{
  "encoder_arch": "vit",
  "model": "masked spectrogram model",
  "dataset": "melodies that start on their tonic, played by one synthesised instrument",
  "train_examples": 26041,
  "n_mels": 64,
  "hop_length": 160,
  "input": "log_mel",
  "win_length": 512,
  "method": "mae",
  "mask_ratio": 0.6,
  "loss": "mse",
  "encoder_norm": "rmsnorm",
  "encoder_norm_position": "pre",
  "encoder_activation": "gelu",
  "encoder_mlp_ratio": 4,
  "encoder_head_dim": 64,
  "encoder_fused_qkv": false,
  "encoder_bias": "none",
  "encoder_qk_norm": true,
  "encoder_layer_scale_init": 1.0,
  "encoder_parallel_block": false,
  "encoder_dropout": 0.1,
  "encoder_inner_norm": false,
  "encoder_moe": "top_k",
  "encoder_drop_path": 0.15,
  "encoder_num_experts": 32,
  "encoder_moe_every": 2,
  "encoder_expert_mlp_ratio": 0.25,
  "encoder_experts_per_token": 2,
  "encoder_shared_expert": false,
  "encoder_patch_size": [8, 8],
  "encoder_layers": 8,
  "encoder_width": 256,
  "encoder_positions": "learned",
  "encoder_register_tokens": 8,
  "decoder_width": 192,
  "norm_pix_loss": false,
  "decoder_layers": 3,
  "residual_init": "none",
  "optimizer": "soap",
  "beta2": 0.99,
  "lr": 0.0023,
  "beta1": 0.95,
  "shampoo_beta": 0.95,
  "eps": 1e-08,
  "precondition_frequency": 16,
  "max_precond_dim": 1024,
  "one_sided": false,
  "adamw_lr_other_params": 0.0017,
  "ema_decay": 0.999,
  "magnitude_pruning": 0.3,
  "steps": 7600,
  "batch_size": 512,
  "epochs": 149.4,
  "lr_schedule": "step",
  "warmup_steps": 1520,
  "weight_decay": 0.1,
  "adamw_weight_decay_other_params": 0.01
}
Rows from expert 31 of block 5 of the encoder, named by matrix and row number. Rows with one number belong to one neuron. Each number is 128 + 24 x the weight over its row's rms, rounded and kept within 0 to 255. All counts start at 0.
# up: expert up (encoder.blocks.5.mlp.up, 32x64x256), inputs 172-255
# down: expert down (encoder.blocks.5.mlp.down, 32x256x64, transposed), outputs 172-255
up.20 [128 124  99 128 139 128 133 122 128 128 107 102 128 119 128 161 128  63 128 128  79 128 142 113 139 128 128 126 117 150 136 146 156 109 111 128 170 128 105  48 128 159 140  83 168  98 112 128 144 120 117 128 170 154 128  93 117 146 113 128 128 127 128 138 154 171 159  87 128 104 187 106 128 165 128  96 128 125 128 132 171 196 117 165]
down.20 [137 163 128 128  62 180 141 145 128 186 102 149  97 103 128  89  98 128 136 135 134 118 128 129 128 126 145 155 163 128 128  72 160  79 134 149 112 140 128 148  87 104  98 118 133 150 108 103 138 155 109 119 117  85 157 128 203 182 160 128 155 129 151  95  82 121 154 113 128 155 128 132 151 148 128 166 108 164 128  86 128 130 137 128]
up.21 [152 109 147 128  72 128 148 111 128 171 135  76 128 128  38 102  74 105 128 128 169 128 128 123 107 134 169  90 113  98 164  79 125 128 128 161 122 128 165 138 128 129 105 173 128 161 122 128 109 158  78 128 128 116 158 128 128 128  85 149 128 151 131  75 108  98 157 174 118 108 128 103 115 128 128 128 128 156 127 115 121 107 179 123]
down.21 [152 128 128 128 178 136 113 128 128  80 128 154 108 122 128 128 128 128 128 125 104 128 137 201 192 128 139 131 176 154 128 128  88 128 121  68 138 128 128 128  96 147 148 128 138 128 118 128 161 128  92 100 120 128 128 128 142 171 128 165 128  73 128 176 128  86 103 128 116 128  93 108 137 128 128 128 130  44 128 180 128 128 136 144]
up.22 [129 128 172 131 131 116 182 147 128 104 128 102 128 128 151 118  83 128 128 136 145 134 115  96 128 128 128 128  48 157  94 106 128 152 145 128 115 128 140  98 137 122 128 116 128 143  99  91 128 139 115 128 162 176 142 122 106 128 126 107 128 129 128 143 139 107 166 128  93 128  66 117 140 128 127 148 115 168 102  99 152 107 132 133]
down.22 [110 145 128 152 149 141 136 116 128 118  80 172 125 110 183 124  92 136 120 131 147 155 160 128 128 128 118 128 117 155 155 117 107 128 104 147 137 151 182 128 159 155 142 112 124 128 128 119  86 157 159 128 128  94 126 128 117 112 174 142 135 128 158 150 114 197 111 128 131 128 171 172 149 134 128 164 128 142 170 159 137 167 128 128]
up.23 [128 128 102 128  86 126 130  80 117 158 150 128 103  93 128 128 129 128 182 150 155  79 168  92 143 177 123 128 164 128 130 128 128  88 138 129 128 125 108 128 113 137 140 128 169 109 128 128  98 145 122  76 145 152 122 109 128 132 128 128  95 134 128 128 134 100 184 102 128 152 128 128 142 192  86 154 126 130 148 146 136  71 118 161]
down.23 [128 129  99 108 165 105 111 127 128 124 128 128 164 128  89 128  88 122  55  87 145 162 128 128 128 128 128 152 114 128 143 130 173 159  99 136  95 184 167 128 128 160 104 174 162 128 119 128 192 133 114 160 128 124 144 128 130  97  82 128 136 128 128 170 128 128 128 128 128 124 128 152 143  92 143 134 128 154 144  89 128 128 128  79]
up.24 [128 116 128 116 125 128 118 128 158 128 128  98 155  99 132  57  38  75 160 154 128 128  95 146 138 123 126  99 170 168 151 128 138 131 186 113  84 148 128 171 128  84 205  91 146 128 149 126 107 128 145 133 199 106 136 128 128 125 185  97  74 128 128 128 128 102 128 112  97 146 128 128 128 112 128 128 126 132 154 124 172  97 128 128]
down.24 [132 128 164 162 128  83 141 135 128 167 128 110 153 119 128 128 128 134 178 187 128 138 128 128 132 160 128  99 128 160 172 107 102  91  98 172 130 128 128 133 118 149 118 172 128 128 128 133 109 159 117 138 155 128 146 128 120 128 128 121  79 126 135 128 182 148 177 113 151 128  83 128 128 130 128 108 113 144 147 123 128 124 112 107]
up.25 [100 102 152 128 133 154 115  97 143 111 128  97 107 128 128 128 128 106 180 118 126 127 128 140 127 128  72 128  99 125 124 120 128 148  86 101 122 186 168 133 133 116 128 139 128 128 102 128 157 128 172 128 128 143 154 104 128 140 128 128 149 128  90 128 115 115 131 168 152 128 173 128  95 119 128 128 157 128 156 128 128 138 128 114]
down.25 [177 189  77 109 128 128 128 128 127 128 128 128 105 175  92 128 128 128 104  99 128  78 161 132 139 128 153 148 128 155 146 132 167 116 121 128 136 118 121 140 109 145 126 128 143 126 143 128 188  95  93 111 138  84 128 119 126 128 103 124 108 136 128  91 182  95 128 128 140 128 116 132 110 128  94 128 106 166 145 128 169 173  78 127]
up.26 [109 124 128  64 106 135 128 144 128 163 192  91 119 128 168 140 132 147 128 128 114 128 128 173 136  94 158 128  71 146 110 128 174 168 183 128 110  95 167 116 128 128 150 133  79 128 145 128 127 110 128  87 180 128 130 156 128 134 128 150 128 118 128 101 134 128 146 126 128 128 107 128 128 121  94 110 144 128 128 128 128 165 128 128]
down.26 [156 128 105  97 160 128 154 128 149 175 128 128 136 146 128 153 199 199 128 128 130  87 136 178 115 107 134 111 128 130  62 106 172 153 145 128 128 157 128 128 128 136 163 134 157 146 122 129 178 111 128 143  71 121 117 128 137 142 145 194 100 103 128 128 158 113 150  89 125  40 156 149  94 164  63 128  95 128 126 128 125 128 128 110]
up.27 [131 169  90 139 116 128 138  95 128 167 147 117  83 103 128  82 153 127 123 173  54 132 154 128 142 138 128 114 184  91  74 137 169 128 151 141  50 139 149 128 128 161 134  85 178 129 128 128 128  94 137  86 132 108 163  90 128  73 116 128  99 128 128 128 128 128 152 150 162 128 128 188 147 130 128 114 108 108 123 128 128 141  87 134]
down.27 [128  81 128  89 128 100 128 128 128  97 150 135 158 150 109 128 106 128 143 117 128 113  63 128 123  89 108 127 128 121 160 173 146  67 128  99 121 133 128 128 128 128 154 143 119 142 128  95 128 177 128 153 153 128 128 128 128 137 124 101 133 119 168 143 154  85 128  81  93 128 104 108 128 150 118 128 116 130 130 181 128 116 163 148]
up.28 [129  75 108  91 100  65 120 128 128 153 111 128 128  98 128 144 109 143 128 147 141 159 170 128 146 151 128 138  84 137  83 128 128 128 128 128  91  84 130  98 102 109 128 138 128 128 135 100 157 171 105 128 157 128 128 128 118 149 128 119 128 179 128 110 103 128 128 128 128 128 128 138 128 128 128 137 128  91 128 128 106 128 128 128]
down.28 [169  77 160 138  94 128  97  90 122 128 128 120 117 171 128  85 128 154 148 112 117 160 124 151 129 128 131 128 133 140 112 128 117 128 128 128  38 123 128 120 128 116 107 128 125 104 138 127 130 130 117 145 117 115 141 119  84 136  98  82 151 122 105 140 173 128 128 108  86 128 128  86 128 128 105 128 154 128 128 128 138 116  90 128]
up.29 [122 127 122 128  79 128 144 128 136 128 128 128 128 120  91 128 128 128  76 125 143 136 128 128  82 128 120 151 119 122 106 135 149 128 159 123 160 128 128  90 128 143  71 115 128 128 116 127 104 199  75 128 128 120 146 101 161 128 128 117 115 128 128 128 127 128 128 131 128 174  90  86 128 139 100  76 132 128 140  78 128 111 137 110]
down.29 [128  86 140 115 111  99 128 128 154 128 128 128 138 128 115 148 101 219 137 128 108 143 112 167 169 128 131 104 132 142 128 128  80 130 133 146  81 162 159 157 126  92 155 156 128 128 107 140 149 107 204 100 128 128 102 143 128  61 128 153 128 117 169 128 128 136 157 128 128 101 128 130 131 103 157 128 126 108 128 121 159 147 128 128]
up.30 [122 120 106 134 113 189 128 172 177 148 109 152 138 128  75 114 169 116 152 128 154 120 126 179 128 128 128 114 128 131 148 128 156 128 109 128 128 126 128  90 140 128 128  96 144 142 128 128 129 172 155 143 175 101 102 128 106 139 128 110 142 128 128 128 195 122 144 139 128  96 151 128  89 128 114 108  68 128 148  92  97 121 143 130]
down.30 [ 91 128 128 169 123  86 110 128  72 119 128 128 128 132 180  94 128 128 128  90 105 158 148 170 131 128 155 128 128 186 184 128 135 116 164 163 133 140 139 128 128 168 103 153 143 136 128 128  93 119 128 128  81 123 128 128 124 161 128 133 125 172 128 165 130 128 151 128 128 154  97 128 128 128 128 128 169 128 128 105 109 150 117  83]
up.31 [128 128  97  73 117 138 148 128  93 128 142 126 106 128  98 127 127 170  66 139 146 140 128 138 142 150 125 100 135 115 128 126 154 135 134 104 128 128 101 146  92 133 128 158 105 161 116  86 109 150 184 128 156 128 165 129 131 120 138 128 146 128  75  93 128 109 128 160 128 128 137 128 128 161 138 117 128 128  96 137 147  93 149 123]
down.31 [135 138 102 128 134 128 145 158 128 156 128 130 139 115 128 128  91 128 104 146 150  81 128 128 142 102 128 128  84 128 120  91 121 136 128 128 157 128 188  80 113 112  95 143 123  99 112 116 128 172 128 112 114 128 128 147 122 163 157 101  90 153 128  95 105 128 128 148 125 123 128 114 112 122 128  88 128 128 128 152 140 122 131 157]
up.32 [126 117 128 128 130 128 150 145 149 128 101 128 128  98 128 162  97  83 128 141 128 135  90 128 157 128  89 128 118 127  59 162  98 128 152 120  87 128 177 170 106 128 128 128 132 156 111 119 128 132 151 151  85 128 102 133 181 128 117 115 109 128 128 173  59 113 128 133 178 194 128 122 128 128 128 128 128 128 128 128 124 128 128 128]
down.32 [103 184 143 110 128 114 190 147 128 128 128 127 128 173 117 176 101 109 128 167 158 120  92 100 128 128 128 128 104 137  94 155 128  82 147 128 128 154 128 167 112 128 135 140 128 116 128 128 128 128 148 143 169 128 128 126 128 128 128 128 110 147 128 145 128 128  81 128 128 103 165 105 168 100 128 128 107  77 118 130 126 129 149 128]
up.33 [130 159 151 160 118 142 121 132  74  69 134 128 113 102 177 128 112  99 148 146 128 125 139 147 112 118 128 124 160 128 128 128 101 148 134 111  90 120 136 168 154 134 128  65 149 129 127  97 128 149 118 128  97 120 134 152 152  71 107 128 185 128 128 125 128 102 143 128 166 148 170 127 103 103 106  86 147 116 138 128  77  79 145 128]
down.33 [151 128 128 125 128  89 107 128 196 156 109 114  83 128 151 148 128 128 149 128 128 127 128  93 139 167 155  70  82 170 131 133 109 110 118 159 138 141 128 128 119 179 162 128 162 130 112 178 135 162  89 157 160 128  82 128  87 145 145 118  95 128 133  98 150 119 155 128 129 160 162 142 128 149 119 122 149 128 114 133 150 150 128 176]
up.34 [162 128 120 128  61 115 147 166 115 128  83 136 128 127 145 112 107 128  81 128 174  83 128 128 126 159 128 166 106 127 110  87 116 165 110 149 107 128 128 124 150 128 101 118 128 124  71  83 114 140  95 110 153 115 156 107 133  88 158 116 128 167 128 128  93 128 128 128 115  95 121 104 161  98  95 128  77 177 128 135 128 135 117 128]
down.34 [ 80 127 152 176 133 106 126 128 143  92 145 155 121 105 139 147 138 184 146 151 114 181 104 149 128 149 132 127 128 128 111 148 128 104 173 128 151 128 154 128 128 130 169 151  76 128 128 160 128 127  94 132 193 118 128 128 150 111 108 107 128 106 146 162 139 167 118 123 119 128 137 151 128 161 146 112 132 145 111 128 156 128 166 102]
up.35 [140 143  82 121 128 116 107 123 106 138 128 128 144 164 108 120 128 124 128 126 138  97 106 133 130 128 128  76 139 118 173 146 126 129 101 178 122 128 153 119 151 150 110 103 126 128  77 131 175 128 105 108 155 128 160 128 128 128  98 133 139  90 168 128 151 128 128 124 111  90 127 133 111 102 128 126 146 139  88 118 158 128 147 128]
down.35 [128 121  92 128 116 128 128 152 128 128 114  73 136  79 130  84 122 129 159 128 127 122 162 133 117  48 128 129 143 126  82 128 128 118 151  80 119 128 128 132  97 124 144  67 151 110 177 128 129 132 137 101 102 162 128 135 128 128 128 128 100 165  66 128  85 119 150 186 138 142 154 113 135 128 129 128 128 128 132 128 128  91 136 128]
up.36 [ 53 196 128 123 127 128 128 128 128 128  93 128 128 120 128  75 154 136 134 154 154 128  93 130 115 128 143 118 104 128 154 128  65 129 128 127  70 128 157 128 128 128 128 128  80 128 128 126 129  94 134 128 128 106 124 141 101 128  89 136 108 128 106 113 128 111  88 128 115 198 104 185  92 128 128 194 128 157 128 122 128 128 128 128]
down.36 [156 166  99 154 173 128 128 128 106 133 145 128  89 128 126  89 128  61 151 104 128 128 154 119 128 128  92 128 161 140 136 128 128 128 116 126 128 142 128 167 189 113  88 121 128 128 162 135 128 128 128 128 107 130 128 128 128 110 150 129  59 128 122  74 173 106 128 128 104 128 128  78 164  84 117 143 146  87 128 164 140 128 174 123]
up.37 [127 107 106 136 153 128 108 188 128 130 128 102 127  75 140 113 118  66 128 142 142 128 125 125 130 121 118 128 103 147 132 128 114  95 133  94 136  94 100 129 118 115  93 173 128 126 158 102 110 192 122 154 128  88 109 184 138 175 130 128 127 124 128 128 128 107 183 157 106 128 112 128 164 144 106 128 121 128 174  82 128 121 102 128]
down.37 [128 128 182 158 128 157 116 128 133 128 128 138 133 213 128 153 131 200  94 128 128 128 132 128 107 123 186 128 163  84 131 128 114 141 128 165  87 128 101 159 134 138 125 136 114 128  88 128 109 128 180 146 128 137  82 128 127  90 128 173 128 128 128 152 128 154 128  88 128  98 165 143  95 115 128 173 161 118 124 171 137 127 128  76]
up.38 [169 108 174 128 141 119 128 116 128 138 138 128 115 128 162 166 105 154 128 130 128 123 112 144 130 128 128 128 128 202 128 163 114 120 118 146 128 128 105 128 124  92 120 118 128  77 128 134  71 128 128 146 162 128 183 113 128 138 128 128 102 154 128  76 110 159 105  90 128 128  82 128 157 101 128 133 110 144 126  83 128 128 128 106]
down.38 [128 130 141 177 128  92 186 159 126 128 128 128 161 101 128 104  78  79 141  93 145 126 137 103 128 135 106 128 119 128 118 128 142 128 128 183 128 134 128 128 173 123 128 128 122 132  88 121 101 128 117 128 123 128 114  99 180  95 143 140 100 150 149 103 104 104 148 143 163 128 128 128 137 166  94  50 127 179 129  91 142 119 133 125]
up.39 [ 93 120  97 128 136 110 128  99 135 130 100  86 156 128 114 175 109  77 119 164 144 128 128 151  95 104 148 117  98 107 162 123  97  98 118 115 128 171 192 123 149 128  81 127 119 128 123 153 144 128 115 106 144 122 176 116  94 124 125 129  67 128 196  95 128 111 122 128  95 116 128 152  78 159 138 128 118  80 128 128 128 128 128 128]
down.39 [124 128  62  86 128 182 145 132 128 117 128 128 158 128 144 128 151 150 128 100 126 117 142 128 182 136 128 189 111 128 147 139 129 128 125 163 121 115 101 104 106 159  90 128 128 117 128 128 110 128 177 128 157 128 128  90 129 115 100 107 128 105 105 140 114 103 131 128 143 114 128 111 128 128 136 123 128 129 112 128 108 135 127 116]
up.40 [128 128 151 128 165 107 133 125 100 129 122 128 131 137 160 102 138 117 153 128 100 130 141 103 114 108 128 109 139 126 143 158 128 142 160  72 128 114 174 152  90 128 102 154 164 153 128 148 128 141 127 132 149 158  92 128 128 140  90 142 145 143 123 155 127 128 128 177  78 136 128 128 128 127 144  98 172 114 128 206 137  85 128 128]
down.40 [128 128 125 124 137 128 128 128 148 159 151 123 128 128 137 128 128 138  86 137 128  68 128 139 105  99 117 121 152 128 122 165  71 188 134 126 128 104  92  66 144 139  91  81 144 154 128 115 128 128  98 100  85 128 109 123 165  99 128  85  99 194 112 145 127  92  89 143 151 146 147 126 148 128 136 155 104 129 174 117  64 128 169 128]
up.41 [125 128 141 117  80 128 114 164 119 107 115 106 108 126 114 128 128 125 116  55 128 121 128 141  63 128 153 128  84 151 158 128 135 146 102 104 101 144 123 103 128 106 128 128 121 128 128 142  81 160 131 109 115 128 199 134 128 139 118  84 156 105 125 165 110 128 165 128 128  96 128 137 134 128 128 118 128 145 112 160 110 118 127 128]
down.41 [149 128 128 128 156 178 152 158 128 117 141 114 127 128 120 197 137 136 141 141 128 174 147 148 109 115 128 133 128 128 128 148 133 119 136 159 150 174 114 168 128 146 136 127  92 108 111 148 128 106 120 128 106  86  78 107 128 148 164 128 128 128 159 111 151 109 128 142 102 128  99 115 128 112 111  72 124 128 128 144 128 135 128 128]
up.42 [179 116 128 128 154 101 110 128 128 155 117 114 128 128 133 128 102 128 128 148  84 121 135  77 108 114 108 163 143 103 173 144 128 192 181 135 146 157 128 128 141 128 127 147 146 140  80 110 139 176 156 123 123 153  92 112 123 128 109 125 128 128 184 146  99 134 152 155 132 136 192 145 134 128 154 132  92 136 181 128 133 128 109 152]
down.42 [135 151 156  88 128 128 128 132 143 128 113 110 173 128 158  71 210 128 121  84 180 135  87 128 128 143 128 112  77 123 128 128 144 104 155 129 128 164 128 110  72 128  95 105 107 177 128 128  82 128 118 128 128 107 163 140 157 128 179 157 102 119 128 128 161 158 153 129 128 128  86 122 111 137  88 175 136  77 101 142 110 128 169  82]
up.43 [128 128 114 128 129 127 101 128 147  92 105  92 113 144 125 128 105 133 119 192 177 174 124 128 128 128 185  96 128 186 128 106 100 128 128  90 121 132 128 111 176 169  87 116  91 128  97  50 128 128 125 119 128 143 128 112 128 128 128 128 111 128 119 128 128 109 125 128 128 137 128 128 123 143 108 180 128 128 156  56  88 150 135 111]
down.43 [128  86 146 128  81 128 128  86 175 171 119 107 144 122 128  97 124 152 128 128  80 143 120 137 151 143 128 200  74 128 162 112 139 125 151 176 128 156 128 162 128 145 128 132 128 128 128 175  99  70 128 162 126 128 128 142 129 158 108 108 119 114 117 128 128 159 128  98  88 128 115 128 188 113 125 128 161 128 116 128 159 155 128 117]
up.44 [134 154 128 128 173 128 128 138 128 148 128  43 128  65 128 128 128 145 145 103 139 149 128 135 128 128 128 128 124 173 155 142 118 128 118 128 128 136 134 128 128 105 160 128 128 154 110 128 128 172 128 128  77  81 167 128 128 134 100 164 128 170 152 128 128  45 121 133 128 128 128 159  98  97 187 154 103 128 128 128 174 166  85  65]
down.44 [128 128 107 128 121 124 128 171 169  78 128 128 128  96 117 128 200 128 116 128 143 155  67  98  99 168 102 128 101 108 128 157  83 128 101 115 139 155 137 128 147 147 128 128 151 128 110 109 128 211 128 128  81 128  96 160 177 128  71 213 128  53 128 107 124 130 137 128 146 152 127 128 124 123  73 145 143 128 119 128 125 151 154 140]
up.45 [175 128 134 128 167 108 128 128  93 135 128 128 115 132  77 132 130 128 147 151 179 115 128 140 128 130 135 151 128 129 145 128 173  89 185 108 128 128 117 118 156 165 128 128 171 128  77  98 148 125  38  95 128 145 130 135 128 154 138 147 117 163 167 170 135  97 180 128 128 104 160 111 134  77 121 140 139  98 128 186  83  98 132 100]
down.45 [ 96 153 142 160 134 128 130 134 122 128 146 128 163 124  93 128 128 112 143 104 128 158 121 128 113 145 196 173 128 110 150 131 149 159 128 151 141  95 109 137 143 121 122 129 128 141 188 113 133 101 162 128 128 128 105 132 135 128 136 128 128 119  90 161  83 143 112 141  89  93 104 128 133 100 128 168  70 135 128  87  86 129  98 160]
up.46 [138 128 114 128 148 142 154 100 128 186 119 122 130 128 104 118 114 115 181  89 159 128 129 144 130 162 128 114 128 185 155 156 119  99 103 126 139 158 166 128 157 128  81 128  91 128 132 161 128 128  82  85  92 159  97 141 105 128 103 128  81 128 123 115 195 121 128  94 128 128 142 128 128 128 165 100 135 159 142 139 128 170 123 111]
down.46 [128 107  94 128 116 149 128 101  95 109 128 126  63 163  97 128 128 128 129 124  89 108 156 115 149  95  88 165 113  83 118 128 183 171 133 109 128 128  97 175 118 128 128 128 139 128 117 128 159 128 152  72 151 107 164  99 128 132 125  68 128 143 128 137 128 128  81 128 107 155 121 149  71  57 120 111 128 128 124 128 113 138 124 160]
up.47 [108 136 123 132 128 128  61  76 128 181 140  92  58 128 162 123 128 123 119 128 128  63 128 148 128 138 128 173 128 163 128 136 106 148  91 177 128 120 130 117 105 178 128 146 128 128 127 128 182 128 138 128  69 128 102 128 101 128 104  84 128 129  93 128 100 128 156 176 135 128 156 122 119 128 153  86 110 128 144 100 128 154 156 131]
down.47 [128  78 128 112 165 128 130 121 128 106 130 164 158 148 128 101 128  75 128 102 106 116 124  98 127 128 128 100  97 108  82 155 193 124 187 128 128 137 128 107 158  85 161 108 145 128 145 137  95 112 108 105 128 108 157 128 124 136 157 149 177 128 121 112 128  89 128 128 149 102 128 163 117 128  91 128 128 128 128 115 153  91 113 128]
up.48 [137 144 162 128 135 113 128  73 128 160 128 151 124  89 165 128 124 128 134 128 100 128 147 125 161 128 115 128 201 137 137 185  97 129 132 128 150 128 113 115 128 151 123 128 108 139 114 128  76 128  41 128 128  52 128 128 161 138 128 119 132  93 128 139  90 128 145 111 159 133 109 128 109 146 148 128 163  85 129 142 128 130 135 128]
down.48 [ 96 128 111 156  88 134 128 166 163 121 153  95 137 128  80  90 126 128 117 140 143 104 126 128 128 142 128 127  70 122 129 129 180 107 111 128 103  88 128 137 128 128 134 195 107  93  82 128 204  99 110 128 128 153 134 102 118 146 116 105 124 137 144 143 128 128 141 107 138 128 160 128 128 128 128 157  88 114 155 124 121 128 128 107]
up.49 [128 128 128 155 161 137 154 165 131 119 127  96 138 141 128 128 108 128 128 127 153 127 144 128 128 151  77 128 190  52 165 123  95 128 128 147 158 113 128 119 128 128 140  90 112 162 130 123 128 128 131 153 195 154 150  86 124 128 128 128 114 110 128 135 120 128 169 128 170 128 133 105 106 128 120 111 128 128 127 149 128 138 137 128]
down.49 [128  82 144 137 123  71  96 119 128 120 128 124 106 114 118  93 150 157 102 143 103 103 128 123 128 128 128 114  93 147 147 131 141 151 128 151 128  93 128 128 183  81 128 128 114 154 143 108 140 128 111 113 152 132 145  86 110  83 114 130  94  73 128 122 127 128 145 119 121 125 128 128  79 128 152 104 137 197 157 128  97 113 128 128]
up.50 [119 128 175 126 128 129 128 167 156  96 143  68 128 122 121 110 158 128  85  63 126 136 123 124 128 128 128 106 177 164 128 151 128 131 145 105 109 131 101 112 128 120  96 128 120  85 162  70 143 128 128 126 160  61 128 103  87  90 128  88 131 106 128 128 146 144 122 128 128 127 144  96 169 182  99 121 146 128 128 128 128 121 162 143]
down.50 [130 142 128 125  80 129 128 111 128 154 148 103  83  55 108  98 128 128 128 128 140 112  97 103 128 128 136 128 128 128 128 133 148 128 128 160 128 196 197 111 150  96 113 124 107 116 117 128 128  84 169 128 138 137 128 148 131 164 128 149 162 119 128 128 103  72 137 128 128 152 102 113 147 144 128 102  99 128 128 108 103 149 103 167]
up.51 [130 151 128 143 120  96 128 169  60 128 128 130 147 128 142 141 128 128 128 129 128 128  95 128 128 128 123 150 128 145 128  99 177 158 133 191  64 144 142  98 128 105 128  99 123 101  58  83 132 122 110 128 175 128 154  79 106 128 136 153 139 123 128 100 128 128 167 128  89 137 128 101 144 128  67 100 128 127 112 119  82 156 133 117]
down.51 [128 128 156 142 129 110 128 150 114 132  97 128 100 105 138 122 123 138 128 128 164 128 128 128 166 128 155 128 128 151 176  93 133 116 129 164 140 122 167 144 128 156 146 128 151 128 172 128 104 139 111 124 147 141 142 137  58 113 125  76 117 117 106 138  74 129 128 128 173 105  95 137 128 167 177 108  86 128 180 156 141 124  98 128]
up.52 [ 87  94 128 163 139 149 124 132 109 106 184 148 113 130 128  74 160  78 128  80 128 131 133 106 137 153 172 171 128 125 114 128 128 128 128 125  92 117 121 106  87 128 162  99 128 112 128 128 128 128 126 119 140 144 124 128 104 124 142 119 128 128 162 156  64 140 154 125 109 128 134 128  64 105 128 109 150 128 124 132 111 128  76 140]
down.52 [162 172 128 128 137 128 151 128 128 133 119 163 124  92 160 128 128 161 128 128 128 125 177 128 134 129 128 128 128 141 100 122 148 167 149 128 165 126 109 128 109 115 152 136 128 128 128 118 101 136 111 128 113 117  97 124 198 135  99 128 123 117 128 108  66 145 136  95 128 159 165 105 128 158 160 128 128 128 120 128  99 128 117 122]
up.53 [125 128 148 128 128 128  74  92  71  93 142 101 119 139 132 134 107 131 178 105 134 128 138 155 130 133 128 118  99 139 175 123 142 171 166 128 128 128 128 174 128 123 131 128 128 109 113 141 128 128 143 131  73 120  95 124 132 158 128  90 119 128 146 128 128 128 128 155 175 128 105 110 197 103 142 128 128 127 143 135 128 105 134 110]
down.53 [128 128 141 146 128 130  91 145 152  80 128 128 103 110 120 139 118 127 128 158 128 184 128 116 103 149 121 123 169 180 185 128 123 128 128 148 155 128 128 131 145 128 121 149 128 154  94 113 119 145 154 102 200 139 128  94 107 123 128 128 128 131 152 118 142 153 128 154 128 128 143  90 112  76  95  76 104 108 128 128 138 176 112 128]
up.54 [128 128 118 125 114  82 135 128 142 107 128 128 152 125 128 128 128 110 147 128 128 163 128 182  79 106 152 156 116 108 110 147 112 116 149  86 144 122 160 120  97 135 106 124 128 124 106 132 164 134 119 128 126 143 134 139 128 142 101 167 128 117 128 128 171  82 106 137 108 128 170 100 115 139 128 128 128 128 128 128 155 103 130  97]
down.54 [122 129 107 112  92 128 128 167 172 140 142 128 123 128 176 101 134 128 124 132 162 114 120 141 156 162 113 113  77 151 190 149 128 112 147 185 128 128  84  80 129 124 128 107 128  94 128 128 137  91  82 128 136 180 112 131  72 169 106  85 112 128 128 172 148 145 108 111 128 128 175 151 128 144 138 116 188 128 127 107  75 156 128 154]
up.55 [129 129 201 120 195 128 128 110 128 128 168 128 115 128 155 128 128  90 152 115  93  93 128  78 110 128  90 106 121 128 120 151 127 128 112  63 164  99 128 162 112 151 136 128 128 106 128 128 159 128  66 100 122 128  88 121 134 103 128 107 155  94 128 107  86  78 128 128  78 103 178 128 115 128 103 119  94 154 128 132 158  82 128 141]
down.55 [116 195  99 177 100 128 146 138 171 159 105 127 169  86 148 128 128 131 159 192 122 161 136 128  98 110 123 146 128 128 128 128 109 128 152 128 102 128 106  95 128 115 116 128 124 138 158 136 128 110  78 169 128 128 109 132 128 104 139 133 130 201 128 121 104 182 169 101 145 134 131 141 165 128 125 141 132  95 138 112 123 150 139 128]
up.56 [128 128 128  99 187 128  94 128 128 116 131 148 128 118 135 112 128 152  70 156 102 128 105 141 128 143 136 120 128 128 177 126 141 107  61  74 128 160 128 104 128  90 128 128 162  82 107 151  89 173 128 147 128 128 147 128 166 128 107 128 128 128 156 128 181 104 128  92 128 156 135 128  82 143 128 149  94 128 132 128 168 165 128 128]
down.56 [128 127 162 118 128 128 138 128 184 171 128  90 128 128 171 128 117 128 128 128 197 154 157 128  95 183 152 136 128  95 109 170 170 128 147 128 121 128  96 128 180 161 102 131 147 127 128 120 132 128 122 129 143 107 128 164 140 161 168 128  84 144  76 128 121 128 128 144 128 128 193 128 162 128 100 128 205 110 128  89 128 135 128 115]
up.57 [ 93 128 128 126 162 128 128 116  94 128 128 154  84  98 128 122 128 128 110 103 144 128 128 128 131 194 103 159 135 144 149 137 167 128 128 105 149 133 128  81 108 128 124 154 148 133 100 128 140 145 125 131 127 169 114 128 143 141 100 128 148  95 166 162 128 147 104 128 110 121 137 146 128 113 104 123 142 112 128 156 128 167 124 128]
down.57 [139 143 147 119 143 128 128 137 151 143 128 200  93 151 150 115 163  88  95 128  82 137  94 133 110 140  88 127 114 167 128 128 128 163 139 128 128 128  95 147 150 128  59 128 168 128  72 169 128 160 124 162 124 120 128 136 109 128  78 128 121 128 135 128 144 128 128 149 140 124 111  82 128 118 102 142 128 128 134 139 128 128 145 110]
up.58 [ 95 109  91  95 128 128 141 120 128 121 120 190 158 118 154 136 128 128  76 128 153 134 145 128 120  87  69 133 125 128 126 124 124 134 136 128  99 135 108 128 128 147 151 146  98 128 163 155 171 178 124 128 147 112 137 150 173 119 157  96 128 140 128 155 108 146 105 128 122 128 124 128 131 118 107 101 128 128 118 149 107 133 180  85]
down.58 [128 128 132 127 209  92 111 127 132  60 129 128 128 158 163 136 128 128 109 147 149 115 161 128 128 128 149 128  61 128 128  94 114 103 128 128 128 147 166 128  91  89 128 156 128 125 121 140 128 192 128  64 128 128 155 139 128 168 119 162 112 106 137 109 108  75 145 128  95  70 128 128 143 116  94 152  88 123  58 125 161 128 128 121]